config.toml
arch = "quartznet"
model = "multi-label audio tagger"
stem = "single"
widths = [128, 192, 288]
optimizer = "soap"
beta2 = 0.99
shampoo_beta = 0.99
merge_dims = true
one_sided = true
max_steps = 7600
final_lr_fraction = 0
adamw_weight_decay_other_params = 0.01
Rows from block 9, named by matrix and row number. Rows with one number belong to one channel. Each number is 128 + 24 x the weight over the matrix's rms, rounded and kept within 0 to 255. All counts start at 0. Numbers have three digits each.
# convs1: first pointwise conv (model.blocks.9.convs.1.weight, 192x192x1), inputs 96-191
# convs3: second pointwise conv (model.blocks.9.convs.3.weight, 192x192x1, transposed), outputs 96-191
convs1.2:128131105138108140127161144140148060121130128107114122105156104143115120146109120112115150137124086170165105118146164086104124158113094136106121129137114128114109111132109093108143165143082182099114161171146079114147149111154114133116123147151119141144190117129163113108100171140117135157
convs1.3:127135107132128124160128094098149126129108160133094102127161104130082166128090100117111146169176130164110123152123136143144116119140170138132124124135141098159195108106085124124135142133122146135143132148158146132127121150132160101114121137104147184123075150153125107111160126125134157079
convs1.4:140076166133134146124141124149147113144104117122106192127142101132149101124126129082121088163112106124137115153157124125102139147113109111143066134121104100110163164104093128126117140108145113140149084106126105126101118154155187091153164140174147117114111163148139102137122136161160132127
convs1.5:128070161118100118121120141141128201129163133158123142122152147116132137141148145099177114130142134099100102106122158141111122169088151121084072123101149150132167099116110119121134135086124161157110139113111121133149112158103133143130140087090136093077055124101138128115151142111166103158
convs1.6:094119147147109122110132130138121132145123103130130109116150112134126135118128114133133087127068092135116116154137119076082072157112158141138141105152159142149085125152105143126105177108092146147079150119153114131115159167104115094124122106121121141140158147147119133108137161117135121109
convs1.7:127150093140096182107148154164094120109133128144108123104165118114098142131131112108162158093109096121073100111148099124168124129159113111103178121137167128122139134103133127094111117125127142145162145098117102140130136138136129142134081154163135177151148123122119108133097130144128123138
convs1.8:111133146134133142139122129120131120139150078144093149098155109153152116148143115119119139108123115112117189108123136129103152157126150125106118124146142134127120110132136120117105137119150095127150112128127155143121088145164134114132117137112132173095110151138117119112139116134145145109
convs1.9:120197144132180146097118160150113062123096109129116133110150117123124146144147115171141093094150071143143141089114135167097168142187120083105129105139128123132103111099136126131136103140135133080140162136118134147180157093089115095129166126144159126083159140144180170147135146137121093110
convs1.10:127166099124153113078123168168143161066135118106141145141085146065112104118151127155115138141153112135102095104140099162138109095143140156116121122131125118144127109114114169110111152142126120178125098169066134140138098069158120135158136124107188155134141117111143128162104119155120050126
convs1.12:140159119173180117115111147114133099126125137138137130179153122176146122128192118111137103127139136141133116121117109176152137145142154099155128127130162116153106108127156101102099113145092134104154129130151129155129146124140140143129080132120109103149155098114123147121119127131119088159
convs1.13:122159121118160119142116161112142116156158123077154093165137143109152135152144151039062141141222129140100154101041121123087122196127096133106162135134147123113135126099120098120083102134140144098137116104106122162094137137154121131119136137140127134112175150146143116114132140086134148128
convs1.14:112113115125138139135072078195048146111141100087123121103152109121149116130166134110093133135158103053131116135110104165141148117137054138154112113158104129116101133132124149153190135156117118113095123176148148137142113166146134133044165145111137136111095158128131111155085103124113140121
convs1.15:093079150116171141129150132077144121099113147109144158078106111107084110115154119122111148138137067146116120123117118137117143144152136113136120099127000141142117117084125109104147134187090152125130121149152098143140131105134172171121132136159113125124104156144160108106157116128164128129
convs1.16:108167128150114096142152169114130090130108131158151113121121115079142123135146123157140134148118117126122087100134147103149154148162145140140154085136121099107102096130128140165108153162113113162122131081168093109091100155102150083088156150117096106159154114147171131118099172131117122135
convs1.17:153092154150115048148126109136169125100142141164106157118131118112105132121138097076098109124160125118123105122118151155079161092141140141090137112125117095140158097130109102129120139148120180132177110137131148159113127112138148176112125115127100146110215100118147100155113150131178116141
convs1.18:159142127134141097129161135134111113114128110152145110123128139102142104126111143129132132095114126102157115136119137142125124124177120115119123103122123132118104110104126143132123103163114093111120151144136121119115116129100103112129146134102088120137100139082135164131086111094131137105
convs1.20:110122126135091122144109136122080133121091100137096100093115145125174161175138184123105126110091167127138125146136124166096122103112141119135135110162127167091115147113141127106144141117154141120092123100145151149138147084128172133136121177125117158099169162129141107147165097150137135127
convs1.21:107173132117148136119151080079131122163158088111119123105141109139131163153118135117128123115136113140111150132132158116106114159128128111097140120063139116133124121147129138092112133124096136132089119128130124145122129126112052133151147147155103132149107146110112131140080150172147143141
convs1.22:112141136105123112113139138141159086131143122137090103136115132154123111144137141137080120152107156141094165108122134133132071111093110125123134132113126138128126137114133149113112156095120097138121117134150132128133126172105084152120078077086118154116086120151155137108106122100134093142
convs1.23:123142194127113174121157178101158133145095154114121196160112110171086108118114089096129135128099117142171102133121117134141104106121113123099097105141122123113129124115125187107145107112138095135128132137163090127122132141136103078139116130159140121161139124112110118096110147143155103107
convs1.25:097133149130148175104121157113132119132106121132106174069176099156126133103161125145138129133146138159156111079096129127135124124123108156141073084143122155082102074143127111104153114084143112146155131110122166136132129149137126101110136091171115152112110119134142135087114165130138109154
convs1.26:106147116123044093122138112152121149135175120180129132190121109135109128137149101121145129113141133135124145128144113093172118044192108156109135128119163111136065141135113108111130174114101204139122203140134174123121172121184127158105118122143109176136105177116119153137145125094125107112
convs1.28:111106114118131115129138138153131122114140123107144126120154149124101179121125090125143120122127101148162108118133147143138151104113121163173111122110149126139121153120131135115134142138140136135158117129113126107151133130113071124131142096151127106156086133157124114111117137109132108147
convs1.29:106104137136153157145140142123096105110099120165095161138081115124151138119156131166089110133117124116139116121125102143136096124112116090084107138168127109155156151148136132109130134150117162127162100157128149155118126125121123173131130140153113104103148133092153178132135135146163112126
convs1.30:097150171139124100109162134140128131102138146121128131128149098152155166127124093128096167140159097131094123141142143121146156137097143105133125104133153134135158069150101136135102118108109123149147116136129118082100118113128176128135145150112137074101113168076130140135119152060151147112
convs1.31:135118122142110118114130138111150124073146081153173172134109126113127077133183145125124114157111140118091092122129141093128148118115124136152111105114111137115092107143114121079116140069088144139138122131123141137172100138119139165162117119125108115118159122124151117133110108170115098152
convs1.32:136156131123158176140138137144138142136125155139133159141168131138122139127139123159129099078135114113132146122113124158130147125139128111154082159137142109106113098155122143106176103137157105137125100141134132096132116169154104106129135105157076123139143122125155151124166144136096126136
convs1.33:108133128126110149123119121121121124138111119117114134126170142121133178124108131133115114151140088124115138154143144142098171115118063124070133118111159127085121144098125130116118140113143116133149118132093098134098159170131131120140158156153144097127119143121134129127120114104134129127
convs1.34:126105093116117148119153135179108104122101120084121126102139128161115137128123128111118131139188134133186132137101110128151189152097125101128115122133095176145128126128155078141157107148129149091111168123123176144106098133126115174121077096106077178103147110120115157156078124085099153152
convs1.38:099090104118109140134109154065148098131116100115114117138155140096138129119144147139178112127116129145119135119158098117119161131089144203122077114163149096145090139085126092093140158114151130130130137191183139131114167142143096100143126145148103175154090124170168092117137149107166120178
convs1.39:102124170115105113151125128121170130139145148132092128116092103142114092137104135074101135146117092176203094104119122163134142151121155100121074099115152146101101190126145127120118126126114136077155125144145118134161162117135126112124138154127124120090116144124126117113094100164130088146
convs1.42:116079170118169127130131139145134116130129137116162132107131080158128117139152105108102136143166076131119132152138145134122135149109105094157086103124136119111130120133135180119143110078126130154142146108113133152120139134119102080138070144148136139082103116150139111101107171120117162124
convs1.43:109115114132105142159114192163160123112098107127137165139120092055138143134158133111088150135108101128095141095108110167076137058145191139106134136135142089120126164129155127112195091105100117089141071097135091151114119109099140166066114152128131107125125143158127142114126158124120099150
convs1.44:125106128141187096132125078153108124113144113102090135146157110111100137134139100112118139134135147123120124132120126140119136071161150151126135147129141082090121131126148149123101153135140140108158178161148137163105153093135095096153123127134077111129092113143154124108065130118146123175
convs1.46:108077097154172091122160116102128117120121123129104093153109108100068174120091106126143139109123154158124157130128142115140151096186128139120148111139156117124106100155159126158123120098151154165101169123129139125130161111103106136167156152095115143130117118170123130107136154073119142135
convs1.48:116146118126143156147119158131125119109101142164104162155114155120118122123163142116162104140109089117122141115109102110144113108106133138111118146145155098117122142155145187136156127139111138145103131135089160141144170189137101126133103138078133118110088137122075111118081144107137095118
convs1.50:136122095119116112137089112128145147168104109125126141148155134109139136146117109152153106144085150111136113144148107091158151141108129165114134145140171144141147135136102083113121163139142123128145102131119097100141182161129120087110154123129155125131169135116082156107185150155125129166
convs1.51:104128130122132094125157138163132136091156124113166112128138114172082143138134114156164096174114109159111145078108163109104152108074127109102119081104130153140139123104132118137128118161156141148129094136099134134139153122140132087152173078133098123111102108177176129116113167155109155108
convs1.52:134160136130118161135159115118125101128106128162137161126140116136165126123131119168133138129087147125102154136134118136110124116126110128135110121127148132124089116058153142092102127110137107135119102091131146133113128151130111152136144073110124117078141130143101117103148103142130140124
convs1.53:159143169134107106115120189145089132144177123133082092116120079115109114122094170155096127184129163138087173074125081139070128088104123111140112098114116102144123117085149125147164108135137113123061144147139111113124153084124138131124150126105142159101120145167080092135141155117121128160
convs1.54:106090150136158116138098141164169122116098117136109094076153109122169183174118131104133111143133140132117131121138072141157110117071114144138132103129127103164097135090176098099096144160129105100113135146138103107130151096146139129135142131119138134085160154143129103087177127136184112172
convs1.56:173106104122120128128082091119136131109114127133111121186168140170074110116173132173123140113124111127125109175103081095154108124123146132130117182175171108118132110095126156139163155164100120105116146143147159097219150141106151114168109123132133136132130093189172144153088120135148101117
convs1.57:109153124139109180139092086123135145075116144127113171120155119110072163116161122130100181107144144142136148130144130151139142097151151169129106125132100114139110113162093147167126136115120136083112134109154133117115105172131069128116162167145089136118073145127098100159098144130122126106
convs1.59:141114099120116148107137086128079150141084123068113115146161121113134149112128108111127124131157118132143120138117109147150124131122127120134180115155117142130133175127140125089123116104172141123169141146139104139126151135147125123134107142110145132135098120101127146152114160116138098117
convs1.60:122135092133135150118080144140099105113132111166140140142122081099120129147157163077130103110076130118108119140129124142167146104154127152115093139170146104089147097111083100138128161142107096107130174147116132194113145141140111165081131154168152151153125126112120117141134127170098109155
convs1.160:092142133132141143125142087161123142101151125135139124153165145122116163138146139149146132114150147153109147134127107153153099078191146106137105105149155108112153123109101133114120087130152127064142125165158159129130124164196113097161135158130118174130078116151129101111132155114158119116
convs1.161:134102125136106154141144136116102161155084157167105093111169119128083126113108128076099141123121113136126140125139107126110123109107108131129128092135141120117166105139133146127162136125125134110123142139130129110100168078133102170134138132104145127162145078115143169133148112136100111149
convs1.162:120135088130102095083140126186111106139100133101098149139109150149132132119142149100135120087135108130120134124055132169081093112109140095070171113127167155143116131135163147116139119142129146185118156113136133111093144081162160104077132092148049087117127147122129150106116151111115138155
convs1.164:109128127129161106104165104172114153164129119110101094142135124136109141127167127113100116145146159113147132114139162152100155113145085066162130081123123163142180120162151140139174122132103106133154126121143152140109164089127153121143148155142142153120143114125155119126113146126114147172
convs1.165:120128127137118117150158102144141131120143113141132090149137121103123145135165156095129136119117101152140169141135163098144144163183120135141118152124143121126129169116139086124122130119109089094144137135134163146082138193125119072118143136133139156132117112162101143094090164088120135117
convs1.168:089132104119127126111103137139090102104139148146124109168107115104139129147094114121136096144115132153140098091108134141138137106118176143131118135106163073096133183123123089121150138133148111118184121112155157134098145152090145127124156139150150161113132106133110111089108146134132069178
convs1.169:107150149126155150135116172122161152122125121138158134130123109145098133129136145138153135139150100144107132127145162132152086162168102139079089095140148107173102114103106113114112156117145135120134149155119162127164148128122092096121159154117063111130168124154135158136097145163154124101
convs1.171:125155150138097149125144103163119114147152141138219186155122109099169126124142134120120110114133093157119119068124125128116129149124149125139141104130129141173131113156097111090115131112132086125147129125146141128139140108144141149123120138150084121136150126131149180118106170168122141115
convs1.172:156133127123162137156172121119110139160106148147151075103156125108118125135116130139146142203130118126151151084186141111137146172140079124145120089132060134158133125104125154140110129112114083103124094179155112139095152151116148134180121134095119163151078114145116101141105149106151151138
convs1.173:133102081124135087124172135141129092060162096097124150134121126120155138101091143119162112142105123114123142117121132073132114087148118118163107118131118148141158160153119153142146118112191144145110116120110190147157114171126118142111139131102099164143121123148156132143130141158122146111
convs1.174:195136126129109085125124106151076102170155092119151109151138144115135119134138170164130157118066123169101138128138153160121133101112165117121146137094121174127178090194142110133129104181109145115106130100119111117076140102125120199119168155151138152128137166135137140107077152116117132137
convs1.175:121116142140132132136120171118144095146130120136127150129171118093179103123135162109090118151131128153158147194087159080100117110107138115098149135142106129114132103149126126171148140151125149104124137153138142120112144124142105116117154080136129150126141132132161089140123081162138121126
convs1.176:103157082121138155119091084141142121096091133107181124161094125107140157155135134110165102164078157125107088121131129091110120127189143097127147061124120121128132091103122157136134069152089123172113123117132165107142123152118167143112103140107158101150110137137153174123113096137119144108
convs1.177:096133132129151151108107090103125129115101093110141129129125114116123142106169147086115116149119138142134142117139171090114185127090104115126127114172151130117096115125139130102102147112157144159106083091092160144098111140123138122121132116152171132108135138123154122154125127137123092140
convs1.178:131125175131104134120099132130160100087160087140161146131090119147146132143119147095107096140156116090137132160124174120116146137113146109114085065128131076125121114120073127087106140106140105127171132139122122169154123121133167115127147123070169100135133156107137137131124119132140109137
convs1.183:179101124137149105148112145131141104118123096160124117129119100187086130139125142109110086177104133117154139126161156080150091119141115133098122125136102131127135154070104113070106160143096116108143128114138147068133168143128112107075126155123164122155174111125113137123172167144116136171
convs1.184:141122075110150163156078166081101140134143140118113139113151116116130136137129171067114115101108092112089131125128100161140118104149118136124128108166128118133104164108182141130142130140119105115149111145130116144150148157122141142105066115154122162126121136179129124078156089124162158158
convs1.186:103136142116120146115098068122086115141130152092111146141135122138147104129104155146155125116123125157110148106100107142131135136138146111121111137106135148146164115095087165164118173121166138126128140132128131111149141140119101159119151086161106159139137112117119100150111123136156091140
convs1.187:137108137123121139092134138150125175089120108126138088098127105139102110129154135137119197091177149100167092090116135153065164145129131120154096096118113097151127138074141106097107146110129141085132153145120148143128128124126114136138160148124134130130161128133167113105112184119122119140
convs1.189:128134142132161108152136101135114107136149103147111152055126135140131116128117142111114122098151138108075112143103118143095111133154113110132153122138095145133148146142120188157130135111109097108114131139095116096112121092119145133101133095107123127141154145134142115137125095098097159131
convs1.190:126083149120123138155150112112125168095210103129175175108069129142103152139139136140167142117109096119179102119112125169140161164095132133179106121112152090126142117118144147142129147180138117123139155122103116105083125157134127121119159149132129091111070169161178105126109123124124116142
convs1.191:108102113121129115098147150160160142152123105129128151129135131145114099143166128166164111138097105149166154111132087123166147109103118101141123119087144160126155085134123114125156130114129127115142139140121131116101144106138061160099119127140127163149131090129165126155107147124110129189
convs3.2:104109112125110140131105147136146118142133123124107061121116134126172150127171141127134083129139140112140133159128114173084105118154139186128156118130142109137150133130120143105115156123196129155113146138113131151135123155118159143135131134144115158163182126133119125120106141127167135118
convs3.3:124142123127113110103154149148126131131122103161142113112127069144140114151113104128142135146071120080100112131130103113128126115162130094152147149115149115131127121122159109099123142135089098145120123137094109152162128118112144135133166106142152132080094112109136105138097114098153121125
convs3.4:128104126155127113126115108142141142106131100119107129142101090148111109102103118122089115112145135166152107126162127123120102129130128122165106141068117128159147103128145093078079123123112163112148112113110116122131107123122128129111106090108149133137106115124136156146104091109139147157
convs3.5:100078152154094087089123106118181115139068131141131108114102111112133083189085122142113114132149146141089114073121152100106128112107153105099117085078119092130147129159143115075153143089164166078126097125116124078131113118148122117138110154141114133118147150122090119120142158156135151149
convs3.6:088122122114132094051108149140143119128101153154150147094143158073139104120103076156120121116095162118126145102173173142141126159115169134123086181094090136117141109093133110151133128113127101124089125148133177106132122156119124142136135101155117100103125086108127094091127150104159108147
convs3.7:122115149139109152125104149133135139115153160164113070142152105142118106170128148143131171085133096134161105113107129114108119116191169118144128122099123094145174140097128153124115141121145132106128124109156156087102130106106112127113132103134145133136140128149144165119162147100111131122
convs3.8:130110127159131145141096124127128112139127124129094139127118109135156152140118140114111160136173134130151157161125129159122144136121132111134103142147118135138147161170186140121165110161152148113155117157113151110152108159145157131172163157109134141136125138149140195168146150159101115088
convs3.9:150130107105086143105104120151166153121143136088153131142112128069087089152115111130073118184104085128120156138131147148140133119114103139104075178111123095148137121131130147145118182116142111139150143150127151115113125171111147110075078137136115073143163096157150091118118129143147139136
convs3.10:145167164121124092111090129141160076143111142108130143079142160127100111137150083128123120148130149126046133124113160069124092131098153091130117142093102144074141140117164156133160158115147121136111095110179138133109151141161141148123151127144145122100124108124129105109146123128101132157
convs3.12:151166152165108091124160160105204090136080139134102145110142130124166086125117104131124123092134169134168148111123171157106130149118158123191123097143138151130168189125113139125141135129178100155127141101144166098124138160142111139123155151147146136144170145158141139096121167108129089165
convs3.13:134089104147094145151092131109112124143117112107103131115091103118122123125161110101102113130126132126119128138084173158121141127145098106089158112121129106122139143092099100103142209111104121133120122116082104082123099124134050122096146122137132141056137117105115106094148086110114119121
convs3.14:156147098129110104080098178097147081106093101089124138123085123098080120151099086119130107104126085118119148142135126124107114140106194147124128149098089088124131131120125154099141163152139126133119133082115126145120109182155098132098123130136164113158172123149171136103181170124106103149
convs3.15:114158141121108134150124135151117112147157176127128136161113109103122134119135134118117171149148146115110169175082131172104133139131107175090105121155196130127114111139124143130141144129136158153115105134068126105146120154144127105116094136106091107136127105184176121121131163132123139134
convs3.16:144136153131114152127134177151109076111134142161115163136142113138138118143158135126169122134130150113137133126120102148155124092138086112111112139100149160107116134132126165101119109126131149134094148092162109151160115119151163173142156111099083132145117151140133119130132155122106143127
convs3.17:088114152115154127122124127143155109124164106124093105113111137148125116130163128112108146135107144127099134136125116135111133096125127097142143151125142144141120114168132149117103119133171122144112101127122121142170144150097097145144169108153140132096138134149128118162081167091137156132
convs3.18:141139169104143136095160117112110153180126194124156111164101130114098162143132121116088164115137169155144124123139122153159129161115135137119147120191140156124152142168156139117165140146137151138150127143122131139128118144109123101089109134131111160105113160144125145125122142176143097133
convs3.20:140138125119162123146136088118149130126112157129124172155108195134087136131113131052106110134143113146144119094118139090097120144115108149142086121103175116149113115102124091107070123101122198113094152152113155103097122127117082089102096107150106143110115162119135157125140109127130146136
convs3.21:098107130154092087092137150128098099098112113131166140127170115110069103152157102158135129092108110113128113095137140139145087132143120118109107100111123103118074102084100110131126160089086119148097139106167117121083132083102110105121121078114133087141145138116107059145131099117159122155
convs3.22:145159091104129145164159128099094145139155098144150117125123133172114149104133096111127106116153155128117127133140149106157108110124125097122141142095133119075136087120094085122097157126107100110099138142155153144165137120103119108151136113117132139147111138066128100121113079108128136129
convs3.23:087129124163109159115098092159149105168135152133114133119145129127140159124137098120145153131101121118156111154128111160100103158117130118119105116131112173133176132143177098103111151149134148132172132134136133126146117133173126133151160149137103183113105117156128150136154136097159153112
convs3.25:119160155170118132165134134114108136154114176134127119151150141139145145135147119121165126175135163125155161147144158164150118148130095168134157148149120166148115119196160128150167119162159155095159108152119121078151143150149136092131134155173131162150131104164142139137137164151138117147
convs3.26:112118118111122085103115105068124118127103090093191152090111104091102102113106108134109119153128111107086145121108162104094089121079134135104113119101169103113119053133139109109116098124104148104095090167087124136106099153098140060145104134088120107125174103111089140094119130168107115157
convs3.28:124100136103122111114118120151115114087125118146164128115082122121119112105136098139141124127104115147138133118166095155149107119112111097160099103101160126134123164136081128148103131100094133137093139149151134152108108119075136112115107116121146113117188151136110100122100075082131127131
convs3.29:125102135107108146126123112155172110124167101105129118123131154126104137094105113114107092102108104131135107105142095129128099102135118129125110122079154129086114112114122121048070126097127152121077138128167141123167119114127119132092120104144149101130130131090105073095079117115181142161
convs3.30:121122154127112142124114095158115130127131141106092155124155129131167104118113109189116155123076137124122151119147129110109117119145155116127136136101093168085133108124158135154133139143089117163098130149154124110124126146163130143112168133192096104122111090115100113119176144087118126158
convs3.31:165138154137146162118102111108139137165133178158107105142156095144164146140090148142140158163157126134186110155111112093133132110133131121140175105171139131098159191178173160127154110185134131116160133163084157125118125155153149109139140170139105180129129144193127161107158169170131126046
convs3.32:121116119145134132176126128101127125094122132168114172131161163127150126135137127121130144131145169132138159146107143145132170140171132145135161122150127146149128127127134172178158115147141143074131139137108127111125182159150098119167182113187118180169131124120152142128117152139144107114
convs3.33:073072099143110148177169160146162149104137167161124115167165095155133147114124124138145132103126159157137123129147123092163124115169112122153114128149115155145106110136147122121087128116124113095162142111146124116128176133109116120111174108130151142162098101126155123120145114132189146128
convs3.34:121102135120162121144113133136104136147120107122155152135153089117139119195149130126138107132139084125160129104105139092134130103107097119129151147136179162134133128122159107106143106130119174169127127113130131113106085103122096096105104143127126120062134134120104113116126113094105125135
convs3.38:154110113140087111111131071086110134136089113118149098127099114100125164117076126136109123121137105112115118088134140121110103110097107111094098081075142104160097143111117103129108094146106135149134124159118076119134139126102114094124127131091111142101144164064056153128074108157105115151
convs3.39:060115120134123153137166105129161125136119128127135127162102123177124137092136125166152147134125150138108141122139101110117094155136123146149103167157098155155119063109149072098109120134091124114124132150156086101153131124117158116111141142162132105099092112125104138145150103160140123138
convs3.42:116156126125135136139125123103125123110096118080115131153161132130120147137163121100116098111094161136112127142109089121130131173117112163147140158115144145135110116086103113155100148112122100158108124107131171130127189138142121139117139116145107091118143099134075137134121126137100088123
convs3.43:115124181132169089114095138114122084123120131140118107080126125109165154136120098101157162124127125101146137109142089115113099174122094123172134097128151157131126118168143125111111031133127144108122116132107113136117133156129144113095113122122136133145094150101115147157133131102091137138
convs3.44:132152149148129121135138177153140171127154173176114152129150129134162126161115137119140160115139087169107135165111125118130136108135161150106148132137107136112155135150120161106151159119134158117134129120170167104131106077178132128110156147145128107146165154156144114123134171117156173163
convs3.46:149131121081145133124146114122104143120181117105131118103124091132127083132106149095122118122109075139138132145139126154155159090138122115097115136102144129123131125123155140113094140116179163167091105162084177114137096166155120108113138154084110092108156128171107125102131142099100145131
convs3.48:143138109140126133143093135149141148115123139116135150086117138160124139091171133132153154140127126140165147157128122176159127149146123145116144141109185139110138132123116143145151113145130108109127158136134127148087126159082123173134151130137111126102113088127168119161129129153097091101
convs3.50:121075107107096146094101119159152118134072143089102115113155118120097119133144127127126143119121126151124127125133141107141114092142140097112106146118143108107144120095134075091090114114099158121102153104096118133099128099147099113132137082106141124126102139123118103142087108109145169150
convs3.51:171150139176138131129128149177121083128101138145111185110202144112133151156116178137151151093128146160125109084154092113127157134152122096146107123142130136123112143096135154188144126130099093142163156110155170122106152094123122148121128136167115142156102124130154120164169129118124147120
convs3.52:114084117109113119119137143139124138124095142128119096128162119086145071134120116119105112088128108188131110087110122102128098124113110134132081108107108135162094123124088088137091132091123165130115141130148179098114115110136107094108107115124148135124116144111091097106099107065115142151
convs3.53:122145128140167167135188165144136130122139132160117127100137114135130141096083117060110192141115123124142147098141127139155141107160157127140150098120072125085165144144146129115112135150121137123123159111114140117123137121140100134112174122087159190133093157141088139143177124123129127114
convs3.54:112108131122112144174136141129092112118141124085124079140134139107090160092134094106112160165134141120149128092119174132163150156147104131120125127103121202117125093111085150158077098147127120136104137050125113171112101086095114149126121064135135164158120158092188130156141092134112114086
convs3.56:066117109106108147168121135171145140142110144147146157157090106147110153131187122088148180162165113065122131210125109125161144193112119160131138178134133134114119117147142132124148123146130130109132078135126165094149139182138141106121138121164124131135140058141146142134124108155111131106
convs3.57:086174163157145137154136107172122115117137158169110097119140169152147187137152125136147169125139148113141100154095134094109137162177117122134163135157066168117121127141132148141135134139138127135153124094141141105189154119165136178156176115150139160118075139156117127170157168118129142124
convs3.59:111137135129144099147109117095142132153171111112090135127093128103135137127133181092141116136109124105115129135128168134151133155139120130162144132147112123136137129168141152108122131133126114150148094110088137117156129147164139107126142125055095143094093142123144109118112136152126130099
convs3.60:116106137119115139112100107159169143145138107130123143102115111145115134099097086123107093123133123128157112155150110147133062074114101074106106111098149115139114117099121093056100125125097150119104138151119121110142150144132132117105158128121147128097119167102103101086079107103126128152
convs3.160:136152158173163144180121124163138176140149173184082133132171132172149154140137151121140170129141165137165116165104136092159182158148134131165147145142115161120164129141132152144148100164159158109170117129169146130145151156175130164122166119149143178163083119155163134129139195112163144140
convs3.161:142144179122114135091110124124117120124097132144107100131132121139126134158151083119146150144149082155138134110156120128150122102116119068092143110108126132140130144094125102123096125138137188105090133168120144070098172122090112142073133145138124119133133142092110141147148137140065128111
convs3.162:128134125145083133122100134114129098156112114134148148102107132113128115120136124092157121123107116139111160114086101152047116150155073108131135120136131105144131155085151135115148143144136108101141160138104110097117114101125111081117135109160092149130147118121104134153115095124128132121
convs3.164:145144103170108150109116137153132150160140119142173128153161107180084155125147134168111139142128193157098118114099142107117177148132125255095135197134107142079161153146107180112119111123126114123139165085118112139125079111140149171104138090160124122122176060141198085128117096121136105130
convs3.165:105140120138095164118133134134110144138127155108180079157113113127106112177099122153148066143109167111114141150101151106090145121119126169086103132096109116122113081154062148139076132129123111149135146099135091119124117089122152096118115110137128142142125109095123114093120091120104158109
convs3.168:135126140151113131128102109143215131153110172152096161091122156133134142119158099126140128173160148129106151181101172080147116126116114147133122138144105185147165139140168178075145131156143158128176117134153158110167160162171135153120139144168156173093136120143141130146117149160112070143
convs3.169:110100142139145119112158137120138093109163141139135173126126157140146105138129132107103142096108212128102147086151119139114116188137150140172095149162077161162125103110099092112165137082107115112106120062146117140144110095117085141154111113119138143112127119103126141161138106127121110141
convs3.171:111109155131104097089093101158135113077158082110115151096127143089093119104136083090119079161109123108140152098143116123122117144106162118145146132113167125035124135130157136146150156133137082139111136157145173143116121163164106145127136135111128082124124134109103085082133128117162072118
convs3.172:156129107160141084148110070109125120136110119145091096136078140103140129147168111110093139203122076075138126162094145130136116107105136149108113173140166145146134095106150148122116083162137144171127121195086174109114117114159134067119116154122119105119163098103148106080134145135063152159
convs3.173:135133166170126163128078141144140156153131154140118132140136124140174148121156143164168163135168129142161147146102124142113135151129134147125140109140115176129155150126146110173143159158127163115149168109127147101131131161144153148099143133145150153145143148166137167167171174138145129114
convs3.174:100158155142185175128131165104154148164159170125114141109123155194116142088138154094126149127153161146119123136147151126107121132160114115163139106154099188138146145141145111114131122125123172147147136136132129125185174160144177126122162136140176153080123165171118152136141148185138119108
convs3.175:117058123124095124143132126140127154098125080118100112130126094132111132099116112135074087110135138168136085134165149120093089137132130129134061135112123118155092085119118107079138129067129177090140142121117096110128109135119118118135098111149135130119100111119136152143104080117150167143
convs3.176:104100126147128157147094060116116174180168122131110067153080119132118148121100113107066145148160099142133141185118116087067133119102139120087106103146100159158137107194137112099087129133168123127140110133087115098132152127124132139136113168084092156099119140090116153132079157139140132116
convs3.177:108134098124133135124110099175104175137154099142125114146123074158134152149129151112128131114128124125151133152110105134103166154138153186139101197143132072131161126135150126122102145130143133116133110164126113126118087124109120120151147140112132147120127109118140148127144137120132141082
convs3.178:103099120115103129118125144138160124083129095097134156114117163118084096110134098126138109097080107108103153075138136137144115120126146133142103127097122146098095100090113121114094107101114130122075117086157106130131131098110106152109144085132164084145132120079120090102097118086155138168
convs3.183:125112135126172145157124159129092162125164147142139144149147145132149145084169141137144142156143142102092120159127117114121151130125099151152131132138116128184160139143110175141170133130130143120136093162137162097159163163167133135119102168119116124137125130111130122147175161160140119101
convs3.184:153160168148148092137142111137155125163129118126132139107126151145125159095130151131120115143132130112142127135144119114111131148137136188142122140163098154127180143134160129153129136151141119119163140140114165149167108139147144156121129130096129086131144098189167141137124148163102138101
convs3.186:127141149099094132104109112149187107151103163104147087121135109099143128117139094179126145140130130116150124150144133088118070137115091126114081133158088155162132152133138139079134153123107152122178117107144133145144150144142147144111143149140149123092133115132109134134166125119107071130
convs3.187:110134140119104133143140117093129088136175130139131161114158141156187135114132128124128091138146081138108136124141134173148153116119090118124162075117150152146054101132124123117137131094092136152111158105105118125132092111152130130124108144083099150089092184077070124124060121105127092181
convs3.189:108106135110143124120127146116116110147120151146154129132153148124124155105191142131123143117164148118071127118128114139092118126120117104167156127149130146146159144179139091105123135095116157146122146128152125127193141130139138117159095167156134139093130114122151152143151075155125129101
convs3.190:141116155145148099148120109107119108121101144142138176122085141143121138088124153102185097096101108118162128125129106118134122093109101050185154077083171142121084139112127144125142140134137123147111150138149116153120161153145112144143123165130145143133110212095109115116177133126105170127
convs3.191:110135153155132099090171107109125089172072128065138140142130146132133134131101143126113124106096149111102068123137137102131133140120125103115081108145078107114108137080101123108147123130095080107138133094173116185090126114122147093130102096136128140105124126146139114114113102132099132158